Rows from block 11, named by matrix and row number. Rows with one number belong to one channel. Each number is 128 + 24 x the weight over its row's rms, rounded and kept within 0 to 255. All counts start at 0. Numbers have three digits each. After the name is the row's rms in percent of the matrix's.
# convs0: first 3x3 conv, stride 2 (model.blocks.11.convs.0.weight, 256x128x3x3), inputs 11-21, a 3x3 kernel for each
# convs1: second 3x3 conv (model.blocks.11.convs.1.weight, 256x256x3x3, transposed), outputs 11-21, a 3x3 kernel for each
convs0.6 092:119150123152137108115112116088137163104140110129109132104125130132125139110139132105104150109090120118124088132122119138119114122119126112107136129110113138103099102149083120119140119090118124128134139137142108101148145128146116144103146109118091150130136160004123116166122162143123127122125112148
convs0.7 106:118133113098138141086118160127123122146153123157167116127134147144104125126118129137180130125128140118102161118113138221152089136126110144178157141117079136066111161152139156133131139099110094105146121098126091134129132099127133168115120105124107136112094177136114155149130110143147128115148154136
convs0.8 099:135115146078062118122126111135142142136119115147151136122125120134141134126116132096114114096113158145124132124127101117136133103130110127131156095127167164162123131151121108111133118136115128125125118150087125103132117159153112101142093133132081100175102142125112127065092103132127130118121115140
convs0.9 083:123106139145131154142086145119137121127146155107142111138123134112125108118144143134125101114130103119142132130127119114107111125102078125125102149077122091136112132126122080147168139130139131114126102131120121125155125112120091121144161110123127092149210184126185142110108104126179122133126106112
convs0.10 098:082074116090155090121095090111088097124128115140144132118113113115128136129150131139140138133147101105148097123128131141127131153136120119139161147167057162125185129137093089125120133123137108131105108121124159138149144102158095120127153096139116116108140139155154131098149146126104143135145127117
convs0.11 097:090127158110149173128129165150133138148156144171152140127131122119138103131116123105141096118123128154156164162133123110113091157120085120109136159123112152111138114118147114134140117189128115137114143153158091119200158093088139102169044076120184130113082132130147129060112121145113123118109098115
convs0.12 094:107086122090140135097114173125115118181129152161101070115107102140124121122128131150091133115241092125147121079092123150120091121134125146138163140145081138159100141123116168126100083127145145145140126060106132035119091127112120153128115139091123113170095140128067179126139131120104135149125147151
convs0.13 105:147094054114129096112107117118155153125115101122142131120115112121141092120124113118108111140196119200205145101114151095143096124097132097124147113214119193172129183138103130115130084102108144119120139129091060194109147120105082126094102110153127090067070137121163125153119132136142121093105156106
convs0.14 089:167123146164170113148122111137121114115159124151155126143099124138122115143117129105075108128152120098146135131120144108131112154130147137126126141090114136172136115119149138135109116118132069099162134139139108124123093130185142101087082101127089200109086153073128086099115124152140144108138168107
convs0.15 102:109123135101106109138136097121150147111118100119117108126109117118142123120136132101147147077189096106200126142116128104111120074082083183116177114197148123128076139150122198108140180120109112192129135131117114252139094118127114104156115123139056133111079116108064102147122121138124129135116107105
convs0.16 096:142170097122123162145148159092107117159116119135125104156185145131138119110119117146129164115133135177114098138139142139122139117160116199118171115108107115109119143120105099135109129117123124118134091134120132099148037112094096076110118110104099162090160108127125071105096104142113128133122111111
convs0.17 098:093114087108099119129118195120107135137117126137125124138125129139129147118128122149126129094129133110125082140111128146127122152137112118126149112117124129118121142087136121088142134139167136180102135119107109146115150126125166146094137095165152142109137087147140091144121126124146114127141133132
convs0.18 101:109129129083129179127102136114141134108146112094126120118116131114111120129113132087128140075115120118125145108144116109140121125146120136132133128103139130108095131111135109138136147171119136116105114125099125110128186137099097085187124142129061131153080125161126108132147160137129169130112117125
convs0.19 089:115112170121115155110153068133185147113130088131098134132126120146131129155117125139125124115131122193121128127125185122065100144076200154125126096152096103083123129145141163129114101108164128088117163147134165133163117103138118099166068094143108072067123052090098152109112116155104105146135144115
convs0.20 098:094166163149139182084173120119138161116123119121130149128143129121140129129128124146135127142120146086116103124119135140133142135128144119103105066135103099102094141095119136095117160118116127143121161127146146136119102091094098086167138088119066104147057069051128121083114134138111118138094125122
convs0.21 097:132175099145127117162112117121111108123116098129122140122092135113121137135125123126175153089112112108123123135144136114119096120123139178146154117143137176116058096113113134095121131129140112099149146079090120101150100102132117119144149117150158135105177125115088168125112131139098122116136129124
convs0.22 099:202134098116137112094095087124143090101138178141152146136149122143137108137125133118102188128133129080104129129132093134116056137117099114134134121201172116109147107143151132133177109111100070095182131088138066097149132113122114164153105109122144141138106186114147146151128162169135153102141177162
convs0.23 105:131111074038124155124093140127118135128118087113123146134130132129138132127139132190155168132160125117072165148146121163095124129201123193135126129130144128154165129110121155127115131112133167124110128127131103131132081099110128130133109109127130100108110100118114102162113108115127125131126143138
convs0.24 088:133086188109080070164128085120124100123122125136124114119145120124127138135136145128121115117107110099101137122142150123143140132111129126137119129133139106133134121100130097109096116118124124122117119102137121133123120070095051118106058143145147116124115086096158131082128116119130120109121130127
convs0.25 106:087104101139081137088113089137131117134149126113138116133127113141130139153138154104112102141117117165161184117133135174175167145148234152121097154122148174186115100137120126120144110137128112137136193136087107172174128120153125109105132124115168133086161088129099077095139109124131119127106093129
convs0.26 088:142170142134132119169134115119134129136154145128118144130144136114130123132148164133130097103038068089105085103111115117101130128084079080133114164142108113171138127187120144168119147124112103119134107131112136134132116113141033079086154087148163115121092151099094115151117080155116108103109139141
convs0.27 105:101131098148137117123108080125124148120126126130128157112128137115117122131121116145143126162120150136106102112112116108135116118116135137067122091115126120125107094107113161127107121126136106116150134136103118131123160132088150131180122060111126157055055133076134090126145117127095081108113119120
convs0.28 097:105151154136122133143104149126113089117097115110114142123126122098124127155130125117078126139118125112099113128143122143136126095126111141185130129148132158108102126182122145109143133164138128134125116106148129138134138147142126097067149141168177176145172029110162044141146153116120150120131110077
convs0.29 096:100118127113150161145101147112128152114097091143168132120129121137130134150132144061120107126125118106129130135126144149115113133137120166127104127112134130122131103135121088118143143124165162113097162072081111134123115103121098084133189084127105151137141124150127112131158138142144112137183139145
convs0.30 091:107145118096195113099153182155106082083122122140097113114139130121118124149116110097103089117140117134130123136155109119145112121129134146135137120154133141104129142131106129158120130100114114143123102106140126103092071177147121174074115157090124089105123172170127109095133105126133100127122140134
convs0.31 072:136132130195179103156139124122139141115139115111155137120123138096107119109122112115128105097118106121061128124123120127162141155128126131119135115208109126158105149121147135120102097145140130143154153085119092125141138118080102176113160127153173152113149132102101167174126130148129160099131129143
convs0.32 092:062186172071156140134128152166115111120134103146149159122125128127114122134155130140131159091079150135122126113133135117135136169137138110141102115126118155084110139160156101093110098134138116136140127154135143141126148076123144099131135113134145141057114084105123135131120139141146121134109105112
convs0.33 117:131121148183132110130079117137155136147112135140103138141147142120133132113122113139110095109140143141105122112149147149138177121084132104168098149127125106105105133121106093099113125113129164110116093123113113103120178110150145071098128135129083113111150133136112107125120139151130146136133121115
convs0.34 103:095146102107152109123150068098127106127116120155160140108106106145129111115135133091100161137156131092101174105158081158131130115152097170239135170151108097151180138125099101143132122123128138128116143194120107121164104151112102104147130112112173130146139096179133175126136140114115117120126127107
convs0.35 089:171146085106202159140138077112100096118134115133138118145122125127136128136143129126145158116154159153169141097126137125126122117135138144136135113100124135149094149136128150136131112113132153118103142094146116131134094138181156168087115145138104139104168088154117150165124130130124118118118152120
convs0.36 110:096170098158114124092123123175125110142117142133127154145132128131123127125122120101146140182153115133084129160077136103093150121218127140128106123123110090118138100080114130120116139148122143139138109118146110117150108112160097120154117119127066121149155113095134110127162128135127118145134137159
convs0.37 096:108120094107161149105128142143095134137137135132127117139120137137133126149128136130161094098080111082107084115114176167080123111145116121104131095130121137142119114129164163161142123132138183164155139081139116134134126108192122149120139115109150142143120108137155126120134104131121137131107119139
convs0.38 092:130111133114069103073118133164140136145130131136121122131129123111113125108131124130108134135255137042189093122119133105128176140110108092127132142157177153190100133120122112142172133130140144119118082155112117133099116123139108151139126093104132047079126119133088119086148125126139155148134173147
convs0.39 106:096103100127138220110089155152149107133117117136139144130122120142117121145120126138135111155116107160132121163205133172154103135115144079119110161111173119122126111132139158134144126144166104155135134111132137116111085115188094150099129127140106107094095080131119100146121127106129127087114136120
convs0.40 104:214147160130095169149108081103114103129139117154161136129126135093117125126107127093120141103117125158103129162136126141115077105120128117076136111190094113113159173140132112129098103106125116125130137108112135133115143066126110113106117106115175167141079085136108127130117124124121085129133131123
convs0.41 092:126144136089093170078096120116112108141135141173107085128135125124128126122129125130088157112193153150103135114115144132144120147092110093146086049108108129138186104131120091133134086109127135148156140178132082078123160142166134115150129110104102135106128124145191085109140119116133115135123155128
convs0.42 114:092133120086121139130101099096117118119127138134134119121120124122104114119116122137127123109112141136097127125096108100121123117108105110143127115101088126117120140120126136130127121086145109109140134130095115135124121105127165127129097099163151154131130126130097157133136131133143139137155159130
convs0.43 083:094178127147108133117096065120144138114132136174137123139145143128127128149148139116124149118165109116131120103121151126123135151119107187168113095183183103136107120100107096133141086109097148140121121113155153138120134134074091124159150119122100192120146136118121112111141112114125128121134131112
convs0.44 105:112139140144158126144156126121132106127131146131154134117117137124115150141145117084126104123162170176140194105171087120101104156084165125155151123151153163107187146104140116123128149133148077135160121132141131166123056137143097108112115106123128185171116137104098124071151130119121099141123118131
convs0.45 103:130107098103154167109113094108133110127126137120109131143124133135120136117146141142117213127110130078175202134124112139111117126156157168120125126123089043111203141126137133129144150138103143110114148114168105120112108078109131086167070110097080122087224101139131116143122133117136131136142146092
convs0.46 107:112095184072158182138160105135140129120131116129107130141119130131127139112127117081132105158131125125118110135148123142114127133106139145156134143105113115155118119099091096122110083148112139149130095109136104151130121106142147203179049063162106113096109131204101096100127127120133141126145130141
convs0.47 101:131142113143169095054166135146129122130152115133126131129132105140131124124136117121127131132132123153138120104108097124120150123140124125132155117117149152125132116107099138153167103175131127125117130133112126105101120110175131096046165137124164083138193121000137196135120156144126118136108110108
convs0.48 109:086130114130113151142180177144127119136132121148177146148135123153136136148134147147150125155105123146182124168110110200204057132125129167157091180105103109146111103127133128104122133149125157166132141144144163162182107079096103087122098116144119146086091121111127129124146137127127131111145169134
convs0.49 115:114114116068111133150145134109102085121132105122130146133119115142112129122132156083129104184141125094167184090052128120112184116068147105078112107123151117195158119136130098121116111160128116117109156141115104110157143120120124095119121139099080122133137119103141140080121113122126107119100149144
convs0.50 099:136125135158117089102125127126137087137145125149142135131132123143119119122153118136119130253095033174175084116146132149124132120114129151139089188125047102137071101144137126163121144156124095127086107081120130162136136124124123111079155119105168139100154074123089133140175163118133128121108133142
convs0.51 101:102192158118119118122146117109113145131148126107115134123155105119136122124156125128133146131144139119102155110124156116117125146110111134075133134099169120142122147140107137110174133116115150136138138164121123154153148174137096102156133122166157178118084058061120122086167110095133145120123103107
convs0.52 116:133131133139129132151131123142153153129113143115155134139128135148128134129136142106123143185140152121089177139114170112163200095150132117125141131113187136114165123150125141096107113133113144133123139142129129113163120143098117128137134109074124161154101069133119109142129122120129123129127132148
convs0.53 107:072102140072109047100092151149125111120144139143135110130123121126131132120129135155118093119124094115150146150109125126137118152110151136120142143151130106108114093131156120146109134150153122128125133125155116137146110100089129094058181194102100180112101133096147113054111110117104116117126120126
convs0.54 082:104147126157098229145137146118128169131106129094122113109101138103131136117113117111124173136133145133116162105118127145121144122146133136084135182112164173111209131138156131111122135098113122096144117123177114091094145100051106118097131122064146152100147118186149117133132121130103136129119130124
convs0.55 109:126104141109092153120144147122124133142132130115129127124119128135138135131135154143115150104133125143131159093115125139085116142107143095145136063113089151152138145118114103114131117103141111109147104122156137136131253163112097128211120145174146134127113143117119098130133149133145125123110128133
convs0.56 106:121103090177130127157113164112111111126139115120107108111126125147115120124130131095140100216129161088118127123132102150148116139159075164181130255129154125160108120159160135121123134127123129141137143087124109190150116120108181167102164136157103081121115145130112131204122133119143129107150121117
convs0.57 098:145107109111154148161130091101126146125133124105113161119127115114144129138122130135117129122070088175109154130137127136130122115140115110115120092092095197100156130110157092147141141139125121122072112159145110130151135091119115102178178132105136150177125145086145171124099146130114093112124156139
convs0.58 114:047070140126097072145129094143121156135128134137145090139141119137131130135124113143102121132148104149186102134127120213219135133156151103082110166152087084083092128120145124097124168143141110139119089115150164155129135192173050125156164123165069094097111126140133112141124136130138126110147133132
convs0.59 118:112123115121090093127130075155143116108121127129100151151117123125122125140125138162110126120133122116105117141114103065138215134077159139133140098150186173149124158111141125124141125133124138118124119109113132114141095111129134156102128194134119136149149128142183172071140124112119095064137128067
convs0.60 088:096174103113138099146111132125105151134132129131121129112126127142136114139131169094159122088135142101128224149134135121144113114109127080118162086088179133155158139132111128072088125126150172090119150149109133143138158110151033140142163143125102074089137147115121123140090140126124102097121149142
convs0.61 114:119169142146130152141108104147130098129129133114145076111143127137116152140120140112157146142143178091098127133115127140176105142202144106118169126152175112179172140149137120108121125113114142142138151103149127125116116148149118135110111098074109117162161102130086094117132141105149134127119101107
convs0.62 101:108119110094091090140092142122107100104119117106115115135152137128138123111124127195237137125095118146161190121125097065092105105111120183231177045080091158137109125123119104130109127121129192165186100143128115106127102154137139180154101136145100086113134140096099123175126100137123143122133123139
convs0.63 104:108122150143168099127071114105127125118115127139134147107135159116119146134134120124128103105205144165226054092105118100139129121128158205140149156172150165129108132149126130159103111111138163173094124137139126171134124113112085133118121143127115086134124120099096099135121128121092090106114129132
convs0.64 110:162138148166054115166116136115131120119140124138127138125126127130131134125124120140143113121114129124112117094131151132134132114141133117131076121110113148150141121120117127128110128114118136133161123142123125124126122100171098133130126136139094061186132118173164111108123107153128152120139129116
convs0.65 105:124132121115053116165188155127115123146177099117123127126119097126144130130140118138163134171127148142125161140073175127168112112139129131114132113137105093096121143104124140126144110166144135118109149141148135132132192109153176145112141130135149087124090162165064126092130117125135142141135137138
convs0.66 112:127155094090117082107120100114133136134117126128141121101127131112121137140121131133170140115117123121149109130118125088159143128156141113100110125166150120099131120124089105119109135136130084121137108078139120123099107136137119077145125104177170102149081000133113079134114097118117124127123137146
convs0.67 088:127115128116128111103143137134109102149164112112122107142144133125137138116120117105111091132108120126124113144116151128128105088173135091144098131106128109111112139153150110099101167152124169126141153129123119104108124102102135153119123133119146144101091126130113149123130131143140134110133124153
convs0.68 102:141125104190168181105125071155129137126149137118130112133145128137131100109119127115095117141072107084150093130110136131152161131140113089082159085130121157141164093105124128147129139119093121136129129148107122130111152074150131178209108115064169112115100131184119125122123129133122127143151132106
convs0.69 094:126143154152117114084088131122109105083143123138107120131117117112132123135121127120096170125160160099133130114120074105111092117090146075138128117074104087098121087111119118140115123142142101083096109135117115127119118070161063106121113097121176128099143175108146087113141145132120109101144124089
convs0.70 091:130124107046041100163120117129132118133115151117110112120139130134136125128120104130110157099102094123130122168119123151150115156148130128090157127161138093126116129127126139106116138157122144104158142111104103117089129151100153115083153123122180079073047105081098127083145123135133129117108128115
convs0.71 100:144087176112106164140161084130115126132101145115115107146125113149119120134122115102102108083117146104130111135106116092122134102126117129116111145142100118128132133158121143169163130149129168131106113097135145123117183139144080166183100120137102159125211096129085173179145123123126125123127146133
convs0.72 102:094142165119132160179116132124118139101102149123147135116127143134145136144127141122143141130160117122071064125126154120131100143148185119105155109152135156148135120115135122159170147151148168112129132149176135102132156124096112130164125128098134118143130115163129161093122133119116122129133130126
convs1.6 083:092085118126128102127105139166142122182227140111194138104091140109084104078083128128130105158131145168165142139127118124119152123127123109131142141156119109107137101093128106144141120113171144081124161139102084119126110109089119165111124100091116140119103120103130155086135128137148140150109148125
convs1.7 119:137138133128102127126097094147105139144070081137052050165120174137110165115104160163112153137179153083183155165133136121121112136096134130073148169156087113118112155090145119111202172129111129155133127124138115076090089130145149106105137105138160132139090105102105144094155125114120114104120144109
convs1.8 079:122136156139135131129138128133149161120152225137121167134069084124088080097083101150159098179139120150145159134126121145166140125115128106150147129142110161153085126131139104106097104127131095151103141123116112112150115109127051147116160125138132159110096110132106166122130090111155106117135092153
convs1.9 065:116084113094090109116138146138120143168139099113163063092098152115113121113097112112143155135140139105122105123114119122121134087116132136126086122145148122150160121126120154098166127082139124099154164145090142125130146090105139116119123138113131128102112129160139120129147166142113113098137158140
convs1.10 073:116120133116108133131110118129077132143132080129118125091052122050049129103079096097167138127151120088138145114120120126118141100101133127121145116094121106132095110127128141109117119126128112112140147133114130104161152106109132111149150161157107129126170094160132113165138135115117106142106129135
convs1.11 081:133119125125115113124112128132114084132153102123167108167149153103113149151124158099127116105161139093123064127103150112137138127124142113146134140112126158123117140174150099117148110138123121113131126130122127091125113123146119100123096087124148119133110104102105120145097120150143148131163112125
convs1.12 093:114124145135131130127128123122155116164167144136147111102087095127077082138135105141148150161142121134152116125138112143137140139127123130137109141101127173141113134147135141104128138135121133142113116170115121119137182091110090109186114134139129100118117123105100112154109132143102123116111132178
convs1.13 131:121120118136117143124117103148116099115126150110142156133147116165153122167149137136156125143148109152170152126156136132145148120138137140119114147149133128117130127115126105107182150122116114148141176084122147110143162115132156150097099128141102135125129117118141122145158121131114135128151151139
convs1.14 071:100104107101137140130125129079146152153111117110135130109091169110116171108130154142133134109088116118142155116109104112099123117129133108102189150140160131133147102095174187142105107139177136118127116196139134147158075171112111112172148140099117129137128179131120132137145130108139132083121117069
convs1.15 121:126125120136134109125108134146129108108102147107100101117119114106114105094108114094104122155104123133129118121144124145116124156134136133138133121173134131128100111131135154109146110129145125163102098124147153148114115108114135121132122108142131164111153112121146107163095131124097141158132143136
convs1.16 100:139128146126131132125121095125132123114118111124120108087066057073069049096112115139138111137127098124112198137100113128119140120093125103105098130154161163144101129177137082144082115139119095116172119105144125145138118149156101100155131122142115117134093115125119133127109176104113128075161161141
convs1.17 076:128127114112116124143146131143162086098095102118113127174147153154143119105127142129118104131107104094177132152119128128139127138142135085126129131149135108136097129138107134127101132124148126147130098082115120159115116126139191153165105141119144126099143136130126163141149129135100107133148136110
convs1.18 087:112156130108132142118131104143145094136150126122127145172175188135131077191118131115125109146127152130156140114165131101109128127128118144105135183128120103125130126069113127102110097127162191112154129098121112163109101106125188150150120107165164121088110125129130106116120113114105137102136106110
convs1.19 088:144165123119117116143111110159144080136125102141162132118139129127109113117116160097124106110129082126132093126130124107107146122117125131072144128130141137103128123092084138117177149152072107122178144093108074109118102118120160158143156094153153116124090098139146143137171102136127122099192142151
convs1.20 069:123119128149138131121121125167139104109100117105119111156139143115106135120114123098123105133158119133140131107109102112138118140107110082047131141140108118131193181157133094150168138115138148118133116070122109107129113121115190098105156109095136147177140088107137138151131133180119132142138115125
convs1.21 115:152147111152126121127131136150124116146127139117113087118117089099094095113108139138123136121115153156162100128133128130161139162131126120143128097100122128139131137150149144075150121100128095100142133122107154130162158138089147123135134094174123145153145167117144176128125100122132107078106151143
convs1.22 108:143129159142141142126106146134136141085149188134151135137111109124095071122107084132187132133215151135120132128181138112127121124125133101100109124117017115134125131113140132163161148135093124143130129124156101139135081159153163103142100084126157153106113135127117131113118149128125152113126151102
convs1.23 157:136161143117120136102114099126134144114120055141143143160139148117115105136124187160109110110094137121099138126133117113130146134104105102123112141154119122109127176116126132166167176095130132171135098112159154125110140131159149083103109146125119113134110133165150134130136126127122152152165141129
convs1.24 067:128160134093138131167141129112137145118122157142107183104099101114107081100103155122115081159131085130137114140128163118141141119127128138114113147146119124129044150103055126127108106122160149115121117198063115123089169120103105088128121128142137170139149106141127126115139146109109092131127131104
convs1.25 152:144128121140137133129138121115142131154098059205140170134125127128110132114106163138146100117112158128111136141121112121129153118113137098115127151135109125108121170063141134158138127107126112178085132141171097127135116125139164105144109122134130147135126109157157107129116126104107141157115111090
convs1.26 069:128136108112117117122117123154123137127129092131142117097078147120119094138132152172085117138127124123139106123132117122105108136127118138138114181102118100133120132178133084165155119114101129154171134122156141117134104090127128128132116161104152134140142088109150121135120129171136105134115151119
convs1.27 115:134151135126150131129110112091089115142100142116125124124122153127136145124079137158103109112106107139114166149105134118131143135122126127103141114130110134130095171117131133145139118072168073203123090091147113160111124119182200109093143126127111140140114102149210121088138102142107120172112083123
convs1.28 070:110126120124104097103131115181175089152124108143128111133163109171146117134147124110104115147139094139153086136134122124115113162138136137133154114127166139135137176100116108149118139190149122109146079137050131137160090139133132115185126121132107120080104154133199130175093152114153072086145145151
convs1.29 086:152152139150111108114124129131167112110117102121127151121106097190117128100075117152163129166110089095157108103130123124140130111132122137136085111170105124116119146105134118162193185115075168177111117101142150122137127117154174122142076108108188090130126103170109110154103116116102130100117121076
convs1.30 087:122111143139130120120125120160128131139113133196184130130085084135107099146100057134141127199139109131135091120135118121115127144094124157130099143142130115073119154107099129076126126125096138129180160091098122109119214097157141127133126138128149096162140107111121128140127113116139100095143142127
convs1.31 056:140139135128137119127147130146149108115148059136095101099119100117071088133132090110168101143114110148126116146139151141127140150119124171155141124129114150145126159109106114093167151171136156142130119123070137101152149134144125117139117118140128136102107130141138106178092101126108074161087124141
convs1.32 079:109140119111105121122115126116166125156119103122119150143139154145131123117161153124072185123157164124164140121160132141134106128111136120092137111183153100121141162166127135151070123117147133103136100150114101158115128150123155096130159173147157131104116142129151086082133137098130137102114132163
convs1.33 132:140150137120120128106122109145108149105151097170095138135131115124092101126084115141090103165109131127128144139124106108124140104112112121134141113097101104139134144129106148139117119127140156146141095179131118115098097158140141106143136125143160103128111099158112110136140160147139135105134111082
convs1.34 098:141153139144097149139130134116146128134094155143120142163126149139138096145174110126107097132140091123136095133181133163125134163117111112116184131135105130140111160098142161177165148114089134188081110174181099118152122149129137135164130117145152109138078102147134134141110085051127127115122113110
convs1.35 084:143143112121118123121122117194178105141192109145197133145129138178137128098087122128150122113166129129133109118143121132150119146142120144130109140113117104118153089136128113102122109144122152108142078094127132114097133109143092125115115150167134129083128128161131138124144151074141133114137062117
convs1.36 109:113147123122118116128128126085130131106151157147086116168175160177122110135125123138114104105126120121135149134115132129125137112141122154125147139121133123139094088099143133162079091101133155105089125125124129102177100170127141109133115110154108132146108114163139118165153146125121107141149116124
convs1.37 088:134143123119113132118142122134106125111124022135048120119151173134115155132183143117142115136129122098118107117124105129097135126123135161102080146126106113148119135100111112114147138101075121160114130077113125123125070129124160114130120077077084094141094119131111125124136066067087172116127130138
convs1.38 104:131158117145115118127121139180169138143133111118136118120147128143097128120141152147144152162134158128140152105137116126122122128107115147147118128160144145129129138153101106095121144132128122133122115114118126120129129129146100118100147173124088109149093102133131124124117130117108126120128153153
convs1.39 141:154139136155114130132104113159139129172094172161124150140132128131136128076087186176120125125119133079130219149124132107105129132117122094057139157161127133143110149077099105149178174112085111156103129087125104112127076132146180104133115094144164127136116139126096141147152097124099123096119162081
convs1.40 090:133120134106107107138101101117117081141183119144111133164168171170163187134116184124128085144117097148095116129116119123145116072092128126149124177139174110134089160111084156117134154139127095125156142157125112141111095104086138083139127138123137144166118177120126122137109130156105074143164152131
convs1.41 079:148114102140151142161143126132153164130152108100164145112100075119083078125077121134093145133116132165114157133122107126146132151133124107091122121140120128107119078118122147136119106167116126056116125148155096152172112110115098171163115128128133160112113134141119109125109116139067141164128116115
convs1.42 100:135121123141136127120139144141110126111123151105139098135108091159115134144143139119108123130135154142136138131122134125130133128119138132093131143126135116157124134146096088119165113108135090181147176114133172164089117101138114088095117121144121135166138112137139105111123106134136148111066119107
convs1.43 065:120132118139114133125121120121098111139124190129157149107071130121122120094142135148141136135138114096141126129125114113108111112131129120106110135175114100142113087151139103120142139104149135117137144103124125097088157077100164128139125120091147098149081098119122140125146136104161153162146075086
convs1.44 106:103135130112119135120142127133116123134147136133124156159136109136154154147147123150119161136116132134104130125128125125111132116139146098122099078128154133105113100074115127138163128077118095159113124110100108139111138103093168117111122138127122138123141113136173167140130130130143149137136131112
convs1.45 103:125092125106119148127127118122163169129112133128109131121104114098062100104139129103122125090134115098115143124134122139136138115134139102115116116129122107101138116117123085132147169144117114142136142136134141122122138134152101120117113136125114110111124125123109123142170138122136102102173151113
convs1.46 123:118134134115106138120131144064138142124120095132116119120115072111161088069073088121123131118171145126138120138132129109131128131117130174144147097135116134138147125153165132173110158127159138122134147124125140136140121183128168074106120117167160149145163136161113118129156125141117178107120090142
convs1.47 100:143106122115141122127127138107113145121180097127168189142157126119175110124114102125148119134158118136092122118117137131118124108123132129105109107116135155080135154136147135081165087122142116191131140135125104169084126123136160138108141098118101071141117127109145143134128107140156132150140107125
convs1.48 141:141127135162125129145121117099111120127095105152110121165161180151180161116142163144142139110149112112159144133121125136132129136124123125150204149155057136125120133120113166154122112130130113137081131114190127140121096151145129130112124143121139128121103128142114105094130111123131183149108074111
convs1.49 111:105124124125143147122135150122136101114144072155131137144142138108163125152123149105152126130105136144128151129096123151128154112147156147144137116048116106107100092132093147162099142090144145117135132165128104116096109123142127139146064228098123138114144144127105117177098117163158125184137076102
convs1.50 070:106098142116144142142138130124119086146148095134135172124107127135111106144139071114131128099151092142122096131107140123121114120149140090121186156137153116106100110079139143133171156105119142143097171144164140101180113084139113070126141120097115131122115109126099098154150099134141140132129177152
convs1.51 110:113126135128120108113106117171097107162156173134110128087121067140154093107114091107123120144119074114124118114133134128115122141128120118118125159129121126159123094135071146141125092111113115105132161131132077152116056101121149130123089103125122115096117162125112133126130126122142160123102133126
convs1.52 107:104106113103139154141150107113114090140125140145131153130164119150118157158142127117148098131129082148121143130119135132124129124120147081133175143108156135079090107121130139136142126114111126143137140115106124112117161089102105142161085184157129124130142144122149090176133109158100111160185103157
convs1.53 133:143150147132152143146129133170114143113149107144187205077130128126128152092072152152122142122082149119150135151122143129132145130123153150116152148169128168121077137110099106121138123121107107169114147160081149103112099129138137171103192099108152140108151125118161121112140130086125065134117198149
convs1.54 057:105109126092120130143137116088122135123098126159133151076097099109115142106099140111132146109170109151116119122129136114122130148131111138098086140118115110125151154116116136134178131127092158107140141067112133145113188066143117110069100116113138173128116135140141131127143085164114132167167116109
convs1.55 095:119121116113116114127138130152169107170073115123114142149111148182166151206209229146141143164129138131136125115136123151127146124138126156128120165107097137129097143117132147113122129103113155137121141123111120122170159131128110097176115096153141111140143120111139124141122099128110109108135119095
convs1.56 105:117113130128129144128141083066113185133135151155082144137137110125108125106071105211156144138125087156156180124141120159113159139108128099072142131129124146129131198100113105153128164126127117177134112132104144136157103169130099104100121122138128155131098090128163140133161131138099140108153157119
convs1.57 095:146119125135159141138143151124107112200058171135189169063100089108106074056106131126111122117113124146118109134143150134124127138147136121112121095072111124121134131174093144151121118124131121130146131098161126141093132142164065143144147101129089069098117089106128137096132131160111085070130130184
convs1.58 091:130118142150135123109139119121103169078110149143155113186145201172203172139161175114095136113097072108119117132146122153137129141136125087113134150155105117117129119100152141141175141127132144165114130115129122121134140100166117127154091123147086065137120130098097119159110138085131097139193119098
convs1.59 120:135124108123126110114140132094121122130116141087081133151160143135109164151137169122128147126116162146154122122131112140139120119128133102174178127066151147122154097125162149164088086155145172077084201139174122114160119129066114169157121131159121122095146136126103136130131137165146177153108153131
convs1.60 079:134147122153115120134144110131173136122145142139149136140117127075136143114096113127088137094113116115092089122123130151133116132128116127169129124159113106102162120188134137132149112117120152109168089120139110139154149097117058095122090135125128118089108130114144134114113088203142129116157109130
convs1.61 121:119127126120103084119134119105119181139133161134163089169145157154078167139104125143126106134144136077145104110132109122127127123133106142148126126145191131136135136103174110144091150164154126115123122088125138165187133147113126072127128158138105099151131143143126131157127119047108103101177174143
convs1.62 112:120134113124124123116135126112103126109139136084102133141145148140113155163142134139135151114131128129142125115137127135132115142128137131134124114144125089136139141138121143118095115119131121138147115133120141161126134144135142110141129108105135144125124119157149137138140145148128123110128144163
convs1.63 110:126134137131138125131133131131131127154126107115138103136137151138106109126114120134104109139131122112149118136142134135126129143150139118117153124104130120084110122140128122123165127121121115131132154124147126135127116099135111125120118109129133156123141118133121124135131143101130149203141147144
convs1.64 094:147117139123112134139148163165137113112129160138140153120115100165128096136126130127116074128126104130139122140128140116142126127134126194144124115107156109100152147134137081107133107196104108119160131125096145121144158133095131148126151150159165132106133082068162151122128125171152087149121110142
convs1.65 094:101136134126152135136148106145088061108151113121165128092115104111150167069114086128131130092116088114181134133123121166133129127126130149124145144116124097127116119129147129137136115135166134086172139092136109149131102115155113099117123115119140147119108156133110124147102146120110120140139132106
convs1.66 112:137121141122131122137145095135131187077119128127081172137120145138107097172155114121126138136124092131119133137109132136103125124127136111177172166133123099114106117081136099212101103076156119154058141116176099095153126156129186069124109114131137103118147125136139090129082071124137137150134097038
convs1.67 073:115130119133106120135120108118172073133134141133101162112146138124120168094111129139124121075109142111111146133123139120131126103126116151150129080166142057103134137127133099159101115109107115146089121121119124124118127112119142090136124097141139141149130098146117103143121105099133109140127108076
convs1.68 091:113138119111124111141120137080134105134054080125134108166122139127070119118107110155167117143165149127133145134119156108128141146134130125122163127134132142136109110161123123146134085131166105114139101146128144129136130126094144157166129170127128104173113086159149166156140120180151114135129099163
convs1.69 080:122126114121112118149135138110124132116129084140134088080085132090114118113091101118129152122164140098097113147107118124106125139117149136089118093070084110111134115169135099133123131115147081115147060112134129103089118132127132026132117104089133134146095096137158127147155113167130125142123115134
convs1.70 065:124148128116139126150119104159136115135157186170153157134138145168142170146145114136136124154148138164164124126128142145140129139136127155119122144147199127084088140112103132148107151125146137088131166139097091122137117116120115111174097068120139121123104113119112130114100086068099098146154113129
convs1.71 082:144127109137155132152128126134132118134116077162149147181213237158160184212175169136108132114125146159133118124128124124122112128115110125122112150148122159128136154133133125136144132146137136148152112077122113130120174125134134130159114121139142141143145113105134124144111133123078093108113129126
convs1.72 110:142117135126104113129122131118153145116167119068120132149134108191211127230165178096125173110189125106131112132151128146113136119126136140154129160124154152148115141115100158108177116133135104189136113155085136146091125124136155137121138126148142087121155091110195126154128115110097125132146144142